A small image deblurring model, trained from scratch: norm groupnorm, widths [64, 128, 256].
Rows from block 7 of a small image deblurring model, named by matrix and row number. Each number is 128 + 24 x the weight over its row's rms, rounded and kept within 0 to 255. All counts start at 0. After the name is the row's rms in percent of the matrix's.
After each channel's rows are labels from the 100 images, of 14848, where the channel reaches its highest value: "strongest on" is what is common among them. Only what is clearly more common there than usual is listed. The data: coloured fractals of 300 iterated function systems on busy backdrops. In brackets: how many of the 100.
# conv: 3x3 conv (model.mid.1.conv.weight, 256x256x3x3, each kernel summed), inputs 128-255

conv.201 087 [173 158 132 153 150 160 117 156 155 155 106 156 153 155 151 149 153 153 151 133 109 109 110 156 158 109 163 108 122 134 155 156 115 118 156 157 108 163 134 159 158 131 156 153 121 114 158 128 161 154 151 151 162 161 152 116 149 153 154 152 148 155 158 161 115 152 116 157 141 149 135 144 151 151 144 154 105 126 130 152 148 106 109 155 151 152 116 153 153 105 151 153 101 124 158 153 155 152 151  92 105 154 119 121 152 156 122 129 153 111 150 178 154 153 142 103 173 115 103 113 153 102 153 155 155 156 176 120]
strongest on: grey (56)

conv.247 077 [ 68 101 125 101  99 100 150 103 104 104 151 104  99  92 117 116 109  99 108 122 140 137 140 107  95 140 106 141 140 137 106 116 141 130 100  87 139  95 117 105  99 123 107  88 134 133 100 143 111 110  99 129  80 107 104 151 112 114 112 119 112 101  91 103 140 104 124  97 113 102 107 128 108 105 113 107 141 123 124 109 102 137 134 107 104 103 128 106 114 133 107 109  85 128 110 107 109 107 107 112  91 107 131 119 106 112 134 129 111 144 108  66 109 106 106 138  61 119 141 141 108 142 112 110 107 106  65 130]
strongest on: sparse (70); grey (63)

conv.86 142 [129 128  85 140 152 130 101 136 146 148 107 148 142 132 154 152 150 146 153  81  92  94 106 148 137  94 134  94  89  80 147 152  98  82 142 139  96 134  89 141 139  83 148 129  90  91 137  85 139 147 148 155 125 132 146 120 154 151 151 148 152 144 130 133 100 151  98 143 150 142 155 160 149 149 157 147 104  90  89 151 154 101  99 146 149 151  90 147 145  90 153 147  99  96 143 149 152 148 150 103 115 146  93  80 146 151  93  96 148  98 147 120 147 146  80 102 131  97  96  97 149 104 146 148 146 147 131  88]
strongest on: grey (44); orange (29)

conv.166 076 [153 135 117 143 164 138 107 144 157 158 102 138 170 139 152 160 153 162 157 121 100 105 106 159 147 106 138  97 116 108 158 153 127 109 157 164 101 147 123 143 156 114 155 133 121 109 148 140 128 154 163 159 152 131 157 114 157 157 154 160 147 160 139 138 117 157 110 151 153 126 163 147 155 158 159 152 109 116 125 155 151 112 111 151 161 156 108 155 143 100 160 154 103 117 150 153 159 136 157  88 107 148 121 108 145 153 118 120 144 104 150 160 146 152 134 116 157 120  99 101 151 109 149 147 154 151 163 118]
strongest on: grey (62); sparse (62)

conv.104 098 [ 82  74 146  91 109  93 139  96 104 108 154  96  97  90 108 117 112 113 119 150 132 135 158 114  96 136  86 128 147 140 113 110 151 139 103  93 136  90 147  91 104 140 109  93 168 156  96 149  97 113 108 112  97  83 105 143 107 115 117 111 102 103  87  93 150 110 136 103 120 101 109 108 113 105 110 111 135 146 153 111 109 139 122 102 111 115 142 112 107 132 117 109  92 144 109 109 114 108 107 122  84 107 148 123 104 105 151 149 106 138 109  79 109 105  93 133  87 151 137 140 112 142 110 111 110 108  85 150]
strongest on: sparse (78); grey (51)

conv.144 096 [147 142 104 155 141 159 102 159 146 146 113 158 146 156 152 137 146 143 146  99 110 109 122 146 153 113 162 115  99 110 148 156  90 109 160 152 104 162 101 161 150  98 148 161  87 112 152  91 160 147 144 141 162 163 144  90 148 146 146 140 144 147 162 161 106 145 104 150 146 167 141 145 146 147 140 150  97 103 102 151 147  98 109 154 147 151 104 149 150  99 143 149 126 102 158 150 146 165 150 105 134 152 102 107 156 166  97 103 152 101 141 159 151 153 123 102 134 103 105 101 152 100 149 154 149 154 140 101]
strongest on: grey (46)

conv.120 073 [173 156 122 164 131 165  97 162 142 142  92 147 142 176 138 123 144 152 136 120 110 117 101 142 164 114 162 112 108 133 145 135  92 132 157 152 115 161 120 157 153 118 141 165 100 112 157 119 153 143 145 121 185 160 141  88 133 138 143 120 136 144 175 163 102 144 122 158 137 139 134 138 144 142 133 149 105 120 113 145 145 111 111 154 141 145 119 144 141 120 138 145 107 109 146 143 143 143 141  84 112 148 107 128 148 138 110 110 144 117 134 187 146 146 154 114 173 120 115 119 148 108 145 149 146 150 174 111]
strongest on: dense (25)

conv.157 379 [103 117 157  96 117 111 144  96 104 106 146 123 124 101  95 111  90  93  96 166 124 133 157  95  97 127 115 126 165 148  98  91 158 134 113 119 129 116 169 113  99 150 101  87 159 148 110 143 117  95 109 107 115 114 110 126 108  84  78 109 106 103  99 104 162  99 150 118  84 110  90  65  85 101  63 102 136 154 154 101 117 147 125 106  91 102 153 109 116 136  89 100 118 158 108 103  93 113  99 125  95 115 157 137 116 112 163 162 118 150 114 106 115 107 136 137  98 152 138 149 104 145 113 108 107 112 107 157]
strongest on: sparse (75); grey (39)

conv.61 092 [159 154 116 145 145 159 100 151 151 147  95 153 147 162 141 136 151 157 154 118 113 111 105 148 152 110 164 109 112 117 153 142  94 118 158 158 110 163 115 157 152 109 152 163 104 112 151  97 160 150 151 127 172 160 146 113 145 143 144 140 144 149 157 158 105 153 103 155 152 158 139 133 151 148 141 152  93 110 114 154 155 102 104 151 148 153 114 152 152 112 146 150 117 115 150 148 149 158 146  99 111 151 112 122 155 131 109 116 154 101 147 166 152 150 108 102 165 108 103 101 152  99 153 153 153 155 169 107]
strongest on: grey (62)

conv.67 115 [141 144  81 152 157 143  95 147 152 153 102 146 155 144 160 152 150 144 148  83 104 103 101 151 152 106 141 107  92  86 148 150 106  94 146 145 102 141  84 144 153  90 149 143  88  97 148  99 138 149 151 155 133 139 151 113 156 151 151 149 158 152 141 140  96 146  93 149 151 140 164 165 149 152 160 147 103  87  86 148 147 102 110 145 151 149  90 149 145  98 151 148 106  87 136 148 151 143 151 117 124 144  97  89 145 146  93  89 146 103 150 139 143 147  87 112 149  98 109  99 146 107 144 144 146 143 140  89]
strongest on: orange (25)

conv.209 071 [170 131 149 138 156 152 128 139 148 143 103 159 164 166 144 113 139 167 172 132 126 127 119 133 149 126 170 129 137 128 151 135 116 134 194 209 130 175 134 161 150 133 155 168 125 120 152 126 156 134 164  81 185 159 145 100 142 118 138 102 133 151 161 157 121 162 132 185 149 174 160 128 141 154 128 143  93 134 137 155 175 109 134 174 147 159 126 147 153 118 125 138 169 137 149 148 130 173 155 163 124 145 124 141 163 149 128 130 149 105 147 178 153 165 123 128 184 140 119 105 150 102 152 151 150 162 159 125]
strongest on: sparse (70); grey (48)

conv.102 074 [152 175 101 166 137 163 100 167 150 145  99 153 140 159 146 153 151 153 147  99 111  97  86 148 161 103 157 105  99 120 148 145  98 105 143 145 110 143 103 153 151  96 147 174  76  86 157 104 156 148 148 153 147 157 148 117 145 154 151 150 147 145 162 162  94 150 112 154 140 140 148 155 152 141 154 150 106 104 103 148 150 100 112 157 145 150 108 149 141 110 149 151 109  98 149 150 152 146 145  90 143 146  92 102 142 140  98  97 149 113 135 156 145 145 141 103 161  91 113 114 151 102 143 149 146 148 148  91]
strongest on: pink (28)

conv.216 199 [117 118 162  87 110 102 142  81 103  91 134 120 123 108  90  97  92  94  95 171 136 145 157  93  90 138 111 138 164 156  97  90 159 151 120 125 138 122 172 107  99 161 100  88 163 151 104 159 112  95 100 102 120 107 107 138  96  89  85 104 101 100  99 102 160  98 148 133 102 119  86  94  96  97  81 106 133 167 165  96 117 157 140 111  99 103 163 102 116 146  95 100 135 160 103 105  96 118  94 135 110 105 155 163 116 118 167 166 112 149 110 123 113 111 153 151 109 167 152 150  98 142 113 109 107 115 123 160]
strongest on: grey (72)

conv.116 073 [170 156 109 155 134 165  89 163 140 139  91 151 140 168 129 127 140 162 141 106 106 110  99 137 161 110 158 108 101 122 147 133  97 117 151 156 116 154 116 155 149 108 144 173  91  97 156 121 150 143 148 123 179 162 144  89 134 140 143 131 142 144 169 165  99 149 117 147 133 141 128 122 144 139 136 146 101 122 100 140 148 106 110 151 142 146 123 145 143 125 138 144 117 102 143 144 140 149 138 104 127 147  88 123 143 137 103 100 147 110 137 179 143 147 136 110 181 110 112 110 147 105 145 149 146 150 172 100]
strongest on: orange (26); grey (25)

conv.127 079 [181 178 128 154 141 164 101 146 144 136  84 145 153 167 132 132 146 150 150 136 110 108 103 144 158 106 161 107 128 131 147 139 107 123 153 158 111 158 134 152 153 129 146 172 116 113 159 122 155 148 149 138 180 161 145 102 133 143 141 134 138 149 165 162 114 147 121 160 135 129 134 125 150 143 134 153 107 127 121 146 151 122 113 150 146 151 126 149 150 125 148 150  89 116 135 147 149 143 136  85 103 141 116 135 143 135 126 127 145 118 144 190 150 148 170 108 186 121 112 124 137 102 151 148 150 152 182 119]
strongest on: dense (32)

conv.186 073 [164 166 116 169 137 157 120 173 149 151 111 161 155 176 165 158 160 160 160 111 121 116 100 150 168 113 147 114 118 115 153 163 101 109 151 160 114 142 113 151 158 106 155 187 101 110 152  99 144 153 158 156 159 147 144 125 154 157 164 164 178 151 178 157 104 154 112 163 167 133 156 172 146 151 157 145 101 102 110 157 164  98 123 166 145 156 105 146 132 104 149 146 136 106 158 150 152 146 159 125 135 147 109 106 144 173 104 111 151 103 132 165 137 141 133 112 159 100 107 106 150 101 135 148 148 147 153 102]
strongest on: sparse (73)

conv.29 113 [138 128 102 148 156 141 115 142 160 160 110 144 157 131 164 157 158 153 148  95 103 100 112 159 144 104 143 103 102  98 158 166 118  96 152 149  99 145 102 151 151  98 155 126 108  99 150 106 141 162 149 155 127 141 161 112 160 162 157 158 157 156 143 146 113 150  98 141 147 141 155 159 157 158 161 160 114 105 104 156 148  99 103 153 160 150  96 153 150  93 159 155 111 108 154 158 160 147 157 114 117 155 100  97 149 164 103 103 147 105 158 128 151 154 111 105 132 100 100  95 153 106 155 155 155 153 138 103]
strongest on: grey (59)

conv.237 064 [ 93 123 149 101  97 123 136  99  99 104 146 101  96 106  96  73  99 103  87 134 158 163 157 102 104 156 133 173 139 156 100  90 133 174 121 113 154 133 135 119 105 145 107 100 132 159 112 138 125 105  96  67 123 133 107 106  99  98  93  83 100 105 106 119 127 101 135  93  94 127  74 101 109 108  91 108 128 127 144 103  96 135 153 100 112  96 149 112 128 156  94 107 136 144 108  98  95 123 100 144 112 114 127 178 120  85 129 135 118 149 121 118 122 118 135 153 109 150 157 146 108 149 121 118 105 113 112 137]
strongest on: sparse (78)

conv.234 083 [ 81  84 156 100 109 102 149  98 108 107 162 117 108  92 115 110 109  96 101 153 142 142 170 110 100 144 106 145 150 153 106 121 169 138 110  99 135 105 155 109 105 147 108  88 171 152 106 178 109 112 102 121  92 107 109 145 117 114 111 123 113 107  95 101 160 107 146  98 120 117 101 120 107 108 116 109 147 159 152 109 101 148 135 108 109 110 150 111 109 140 111 109 163 148 114 111 111 117 108 162 114 111 148 133 115 125 148 146 114 147 110  71 110 110 120 144  65 151 141 144 111 151 108 112 108 112  74 154]
strongest on: sparse (80); grey (54)

conv.19 082 [158 166 131 160 143 164 118 162 154 155 112 154 151 161 155 150 153 157 150 134 117 110 108 155 158 112 166 112 122 135 154 148 117 120 157 150 114 165 131 159 158 119 154 164 116 111 159 119 164 154 151 152 162 164 152 116 149 152 152 156 152 155 164 163 112 155 119 155 147 160 142 131 156 150 147 154 103 122 133 155 150 107 110 157 153 153 121 155 155 110 151 156 124 122 159 154 153 158 151  96 125 155 122 118 154 151 120 126 155 108 150 172 154 155 144 101 155 116 108 112 157 107 154 155 153 157 167 116]
strongest on: sparse (65); grey (57)

conv.5 087 [ 70  78 122  95 105  87 136  95 108 109 141 106  97  78 119 117 119 108 117 120 127 121 132 113  91 127  91 121 127 130 111 114 132 119 100  94 129  91 114  97  99 124 111  84 131 127  95 132 102 111 104 117  72  90 105 163 114 120 117 120 115 104  90  90 130 113 128  94 117 113 113 123 116 113 120 114 140 126 122 116 117 134 123 114 111 113 124 110 110 117 116 112 135 127 114 111 113 111 111 156  90 111 127 100 109 117 128 128 118 135 110  51 113 107  76 125  67 124 127 130 117 134 110 116 113 111  57 125]
strongest on: sparse (76); grey (60)

conv.93 076 [185 182 149 158 134 164 120 153 141 137 100 141 137 160 128 140 142 149 140 146 116 115 119 141 159 114 162 116 136 148 146 143 126 130 151 145 123 161 148 157 151 138 144 164 126 118 156 150 153 145 146 142 175 164 143 100 127 146 142 135 137 141 168 162 131 144 141 148 132 140 124 130 144 138 134 150 123 144 134 143 135 123 113 151 144 144 141 143 149 136 142 149 100 133 149 145 143 144 139  83 113 146 124 151 145 151 133 131 145 126 143 200 149 147 217 114 180 135 124 135 139 108 150 144 148 151 186 133]
strongest on: yellow (26)

conv.100 123 [135 129  86 144 150 133 101 141 149 149 108 143 144 132 150 152 152 144 150  82  97  90  97 148 140  97 134  96  91  81 150 156 110  85 140 141  92 131  89 142 143  86 151 133  95  89 139  90 139 151 150 159 126 134 148 121 155 154 153 152 152 147 133 134 100 147 101 141 145 136 156 161 149 147 154 148 106  89  92 149 149  98 102 146 149 151  85 147 146  91 156 149  99  93 144 155 153 143 151  97 114 145  95  85 143 149  91  94 147  99 148 125 148 144  92 101 139  90  97  97 147  98 146 147 150 146 132  88]
strongest on: grey (44); orange (29)

conv.70 164 [137 131 179 108 135 141 133 112 119 116 121 148 147 147 101 113  97  97 105 191 114 135 142 115 122 118 153 125 180 148 108  89 167 139 161 152 118 178 187 139 122 161 107 101 164 139 135 155 137 100 114 108 164 153 126 112 113  88  92 106 110 123 127 131 163 101 152 156  92 175  92  72 108 111  54 113 127 168 175 112 126 135 117 117 111 113 146 117 142 131  92 117 155 178 117 102 100 146 113 136 114 133 162 152 156 125 174 178 133 135 132 153 128 135 156 126 148 149 132 131 115 134 129 128 115 130 162 154]
strongest on: sparse (71); grey (40)

conv.84 062 [166 152 137 167 133 177 109 164 143 137  90 156 139 169 133 115 141 150 135 127 107 112 108 133 168 108 168 106 116 143 139 130  99 122 162 157 115 168 125 166 155 118 146 155 109 111 162 128 156 140 146 115 190 172 139  73 132 134 136 122 145 147 172 167 103 144 135 148 143 149 118 135 143 140 128 143  98 128 119 143 142 119 110 140 140 145 128 146 141 128 130 140 143 122 144 142 135 155 136 121 121 149 117 136 144 135 116 116 154 112 136 182 146 148 164 113 169 120 115 123 148 100 145 152 144 153 181 111]
strongest on: dense (32)

conv.129 100 [145 161 106 150 168 148 113 149 158 159 106 156 163 149 151 158 157 164 159 104 111 106  96 156 155 106 150 101 113  93 158 151 120 108 152 164 110 153 107 149 160 114 158 144 106 102 152 121 144 158 164 151 146 146 159 114 164 155 159 151 162 161 145 146 107 154 106 151 153 148 165 158 156 159 159 155 112  96 112 154 157 111 110 149 160 162  94 155 155 106 156 156 116 112 144 154 157 149 158 130 120 152 115  91 151 143 107 112 158 106 160 142 156 154 104 107 161 102 111 109 155 108 155 151 157 149 157 109]
strongest on: grey (60)

conv.137 073 [147 142  92 149 160 141  98 153 157 158  89 149 164 143 152 160 157 160 158  93 109 104  91 157 148 106 139 102  98  87 154 155 101 102 150 159 102 147  95 140 153  92 153 145 103  89 145 104 125 154 159 162 143 131 152 123 158 157 159 167 160 156 143 140  94 154  93 152 155 123 158 166 151 151 160 149  95  90  94 152 152  93 121 152 153 157  88 153 130  97 155 152 115  97 150 153 153 133 156 127 123 144  99 105 142 157  96  96 147  97 141 147 138 141 133 114 151  90 104  97 151  93 137 146 150 144 146  93]
strongest on: grey (49); orange (25)

conv.111 080 [136 150  82 143 158 137 104 139 153 152 102 136 151 135 148 157 150 151 148  80 100  97 102 151 147 102 133  96  91  82 150 151 104  89 144 146  99 139  84 143 146  80 150 144  85  92 140  96 125 150 151 158 133 130 151 111 158 154 153 151 158 152 141 134 102 149 100 143 155 121 159 158 150 146 166 147 111  88  93 151 142 103 110 143 153 149  87 149 135  98 153 150  89  99 137 151 152 134 151  98 104 147 102  92 139 152  98  92 143 105 145 133 141 145 115 111 137 103 105 102 146 106 141 143 147 142 129 100]
strongest on: orange (34); grey (33)

conv.131 056 [172 134 128 154 125 146 113 169 143 149  99 146 154 165 148 149 148 167 165 124 115 123 109 144 156 110 139 112 124 102 145 154  93 108 141 174 121 146 123 139 151 106 149 151 104 105 141 105 138 149 166 146 161 138 135 131 136 150 170 153 155 142 157 147 110 149  96 172 178 130 162 170 139 138 166 141  67 106 104 156 169  94 121 172 141 155  99 142 134  96 140 143 127 104 156 138 141 133 162 114  92 141 111 111 132 164 101  96 144  86 129 169 135 137 131 122 164  94 100  92 148  99 136 141 139 140 173  98]
strongest on: orange (38); grey (27)

conv.252 091 [169 147 120 157 146 164 101 156 151 152 110 156 153 165 149 132 150 151 148 117 114 117 124 151 157 113 167 118 113 120 153 146  99 121 163 162 109 168 118 159 158 122 150 164 108 118 157 105 163 149 151 130 171 166 150  99 146 144 145 139 147 154 164 165 111 153 114 155 140 159 137 134 152 149 136 153  99 115 112 153 154 103 109 156 151 151 117 153 155 111 145 151 131 113 156 151 147 157 154 104 117 155 108 127 158 143 111 106 154 103 150 175 154 155 128 103 163 116 105 105 154 106 155 157 154 157 165 114]
strongest on: grey (62)

conv.45 086 [114 110 147 101  99 116 145  99 103 103 151  99 104 107 105  89 102  95  93 145 151 152 166 101 107 152 118 153 147 172 103 106 154 154 102 120 142  98 141 107 103 151 103 101 150 161 108 156 115 105  96  97 113 122 105 150 104 104 102 109 104 101 111 112 150  96 144 105 100  95  87  98  98  93  99 101 156 155 141  99  91 149 139 107 100  95 166  98 116 160  97 103 111 150 102 100 101 103  99 113 103 106 151 165 102 109 149 148 103 156 113 109 111 103 154 148 104 153 146 152  99 158 111 102 103 108 116 152]
strongest on: grey (68)

conv.141 083 [101  94 146  99 105 102 130  95 103 100 142 114 113 110 104  96 101  92  98 144 143 147 159  99  93 143 111 146 146 151 104 104 141 150 108 116 141 109 142 106  97 148 103  83 150 147  99 156 109 102 105  96 116 109 101 138 110  95  93 101  98  99 102 101 140 100 135 103  94 108  97 100 101 109  84 104 135 137 143 105 111 138 142 106 100 103 143 103 107 143  95 100 145 143 102 104  97 114 105 152 135 105 139 152 107 103 142 139 106 138 102  93 105 102 136 146  88 135 141 142 104 145 102 107 104 105  97 137]
strongest on: sparse (96); red (30)

conv.55 068 [151 122 118 136 158 134 105 136 157 155 107 123 168 134 142 154 155 168 166 127  96 101 113 155 142  99 133  88 112 104 155 147 126 104 147 160  96 139 132 135 151 109 149 126 109 112 143 139 123 148 163 152 154 126 152 107 140 154 159 150 135 156 134 131 112 155 110 149 164 119 164 133 152 151 168 151 117 119 122 151 146 112 111 149 154 154 112 152 137 108 162 150  92 114 144 152 159 123 152  94 100 142 117 112 134 147 116 119 129 108 148 146 137 145 139 117 142 116  99 106 146 114 140 142 148 141 157 116]
strongest on: sparse (68); grey (49)

conv.253 087 [ 93 121 144  93 106 117 142  99 105 107 146 107 100 108  98  80  98 109 107 136 158 165 154 101 102 157 123 155 145 165 103  92 130 173 112 114 156 124 137 109 100 158 102 107 145 152 109 150 114 105 102  72 131 127 105 110 106  94  93  90  92 110 109 112 138  99 142  96 100 109  90 100  96 100  89 103 132 143 140 101 111 146 147 101  99 102 155 108 114 163  90 107 129 145 103  95  98 112  95 144 121 113 149 171 112  93 141 142 115 153 117 108 115 109 140 155  99 160 158 157 107 149 114 104 104 108 106 151]
strongest on: grey (74)

conv.94 080 [138 136  86 139 153 134  98 139 152 155 101 136 155 141 150 158 148 153 150  77 100  99  95 151 144 100 126  92  90  83 150 149 104  91 145 150  99 139  81 140 145  85 148 139  84  95 140  95 120 146 155 154 135 128 149 112 158 151 152 150 151 151 140 127 104 149 102 146 149 120 164 165 147 149 164 147 111  87  93 151 144 100 108 145 145 149  89 146 128  99 150 148  82 101 138 149 151 133 150 106 111 146 104  94 134 145  95  86 146 105 141 131 134 139 111 113 149 100 104  98 148 109 135 142 141 135 132 104]
strongest on: orange (31)

conv.90 103 [108 117 154 105 105 107 147 102 101 103 143  99 100 110  97  98 105 119 112 146 150 152 148  99 104 149 106 145 148 155 105  92 150 159 107 109 161 100 146 104  99 155 107 105 154 153 104 145 107 103 110  97 118 105 103 126 100 101 108  93 102 100 106 107 147 108 158 103 109  89  95  96 108 102 108 101 154 158 160 102 104 149 149  96 105 100 155 104 104 167 105 102 109 149 103 102 105 106  98 128 110 103 145 156 101 102 154 152 106 150 105 109 105 102 139 150 113 155 150 150 108 154 104 102 105 102 109 150]
strongest on: grey (68)